{
  "model": "sound classifier",
  "dataset": "chords played on synthesised instruments",
  "train_examples": 52083,
  "spec_augment": false,
  "win_length": 512,
  "kernel_size": 9,
  "loss": "cross_entropy",
  "init": "lecun_normal",
  "learning_rate": 0.0041,
  "beta1": 0.95,
  "eps": 1e-08,
  "max_grad_norm": 5.0,
  "sam_rho": 0.05,
  "batch_size": 128,
  "final_lr_fraction": 0.1
}
Rows from block 2 of a small sound classifier, named by matrix and row number. Rows with one number belong to one channel. Each number is 500 + 25 x the weight over its row's rms, rounded and kept within 0 to 999. All counts start at 0. Numbers have three digits each.
After each channel's rows are labels from the 100 clips, of 14976, where the channel reaches its highest value: "responds to" is what is common among them. Only what is clearly more common there than usual is listed. The data: chords played on synthesised instruments.
# convs1: first pointwise conv (model.blocks.2.convs.1.weight, 192x192x1), inputs 39-77
# convs3: second pointwise conv (model.blocks.2.convs.3.weight, 192x192x1, transposed), outputs 39-77

convs1.0:456521494483509537497502499474491522561512547509488455489486491487472538463512505530499513508510556479457408466522517
convs3.0:537516490466467496524511492496451482493512493512512512522484533510540495477498481499471493482469540501482488470524532
responds to: the note C#

convs1.164:549530534526520466511515500506529505520525514507493533515489464497549496477507517539497527533511552482509490517460478
convs3.164:464563486501537521523500496491503531551557534519538470550498531475514505535504477483484477503501482537501513509504554
responds to: the note F#; the note B; square lead

convs1.51:494454476477490562500482490476478475513454499484534495494559490469499457467513538477512528469445488522520482491516533
convs3.51:481529501481544509501498513497482486438536457502483500492492485512464461434492492495472518503469474459467470481534509
responds to: the note A#; playing: arpeggio down; square lead

convs1.172:508493431517488497447474533500517534519510491514490463520464521476513534499503498535521515481483528514515515474494520
convs3.172:518502491491523511471544495552537507505456527543510516476491500510504518496506472475520504510523509534523493511530513
responds to: the note C#

convs1.167:536505493485521471500529519485490496516511506525578496495538530490515514518499508447533457495515462458479511506486485
convs3.167:469503534516530463518497518504493459481507475472474540526507510542503466510480493490481509471470480467469493480488494
responds to: the note A#; the note D#; vibraphone-like; root: D#

convs1.182:511479483499508544503505495462529479474503475461508538509534486514500539484479511545504508446508498553469481485458480
convs3.182:512483488462434468517499521524480515553507469471467482504517580542512519508476519500513475479517484489494505500488472
responds to: arpeggio; the note C; organ-like

convs1.105:534491471493481467511504493440477490533505486484523463483475502484489479502530496472503544503531485509524491508478507
convs3.105:509519537487471480481471517519491484437481485508513493524521506505472478530493497491484488464476517494486553506472505
responds to: the note A; arpeggio

convs1.156:455526493488499476496493534503472551552546549488471478524453481499502518478495462528493509537508490469459486507528476
convs3.156:476509462471540465475482454482496497509511474476473495505533509508503478522485461518475524485482507491466512473520468
responds to: the note A#; the note F; text has "piano"; root: A#

convs1.91:477490535477498494495508481512495467522529511444516465563491513532498460493491533479515530557515437503492486506493481
convs3.91:504461474535527525510517523517524528419485481525503483495487513542500497496494508498489496513494490512509437516508540
responds to: the note B; root: G; organ-like

convs1.101:542518547492507509531518516461497519532519516489457490506462455457518507455538488545478517580484480541488479521496507
convs3.101:479508474495463482557486471461480493529550507521502485518510522493482491539473489514487513548482476489480501493467496
responds to: arpeggio

convs1.67:490496482478501505459501497461509519498491527528505478493578497494459513484491507533480512467534516499462488506455451
convs3.67:501505465464523520528502446515498539542494500507467520510502474502509526531472468531505511500523495513526531496494485
responds to: the note B; playing: arpeggio down; harpsichord-like

convs1.7:476541538495467506525509490531502538480508523535477551551448501508502488521500465528503527484518481472499483500490475
convs3.7:505458533507472518486518547508492520469441534462510493498497479519492503475549508509496523460500503493522486521496499
responds to: the note B; vibraphone-like; root: B

convs1.24:456492500482508483485487500466512510516535493504499524526523499500446504423491536531538524461503510504503485555506495
convs3.24:527485476479526503495513514532455528515484482509497515487492526491526546473487498511544502500543487520525530495502523
responds to: the note B; root: B; square lead

convs1.29:475432493500492536527487466515494465497495491507530473485486445496470501488509492508495490481534530545487555496498494
convs3.29:479489462527492514543507487507499539535485513518503490496488514462552548499499527493526517528548521514546499522516524
responds to: the note C#; arpeggio; root: C#

convs1.185:493513501498485564532547502521503496537518560505504475536511489468520486478505536543537525526466552487497473495508519
convs3.185:492485551550516459488522494524529474462488535514534523533494506510541467532508497499479542481473509492478470507490450
responds to: the note F#; root: F#; root: D

convs1.1:501472511500469455515544509452534506543531534509509526521482475455509485493485518506466506558518523475464468482488512
convs3.1:501506485493483471450454488508483501517507492485489464530505492491525491457510526544489481490492490471481504485514453
responds to: arpeggio; marimba-like; vibraphone-like

convs1.70:513562512498514528491511506507519511504516498527496450482494433485492546485496542492492507490515574546524517503515500
convs3.70:501498473500477489473515472568527540509488480576510468480482512460521515458496448460508437504517505534537510506514517
responds to: the note C#

convs1.141:482452509500487465517481484455522531500516507505467518470561516519484448515528512510458494496493466488521506517481528
convs3.141:508486456487520487504486456514507481471495488469464513539452525492519483491488494484474528525477468491487494457481478
responds to: arpeggio

convs1.117:503509489498495483562474502503508541489548498482499498459477457522492492508509468531515499495508506543494504492506465
convs3.117:487493526474500490465458477503496474464440491507487489543505517546513484457493542461482502510499509484481481465480515
responds to: the note A; electric piano-like; horn-like

convs1.129:501513497443477527492489530503463486524488514494509480481468506478494502460515501550459511469494508485558499480529528
convs3.129:524517495537487479499479488488484501481514504442466483515475528489527470521510531485465511453470493506468519478472511
responds to: the note A; saw pad; root: A

convs1.170:521479465479510513445461508497529522498490493496483512514488480489518483447501523540505474515520519545506483528491492
convs3.170:495515501477495489493478524474520491481486481521490510519506485527459479480490477489488531505501491457483520474537488
responds to: arpeggio; square lead

convs1.74:541513478486504526512452471488497511479496515427498540475487475451513521478478500495502537505467486489506514491510537
convs3.74:537487566461511494483500511487483494462527490509501528461501478527499480468513450511491513527484502492491462503522466
responds to: the note C#; the note G#; root: C#; mains hum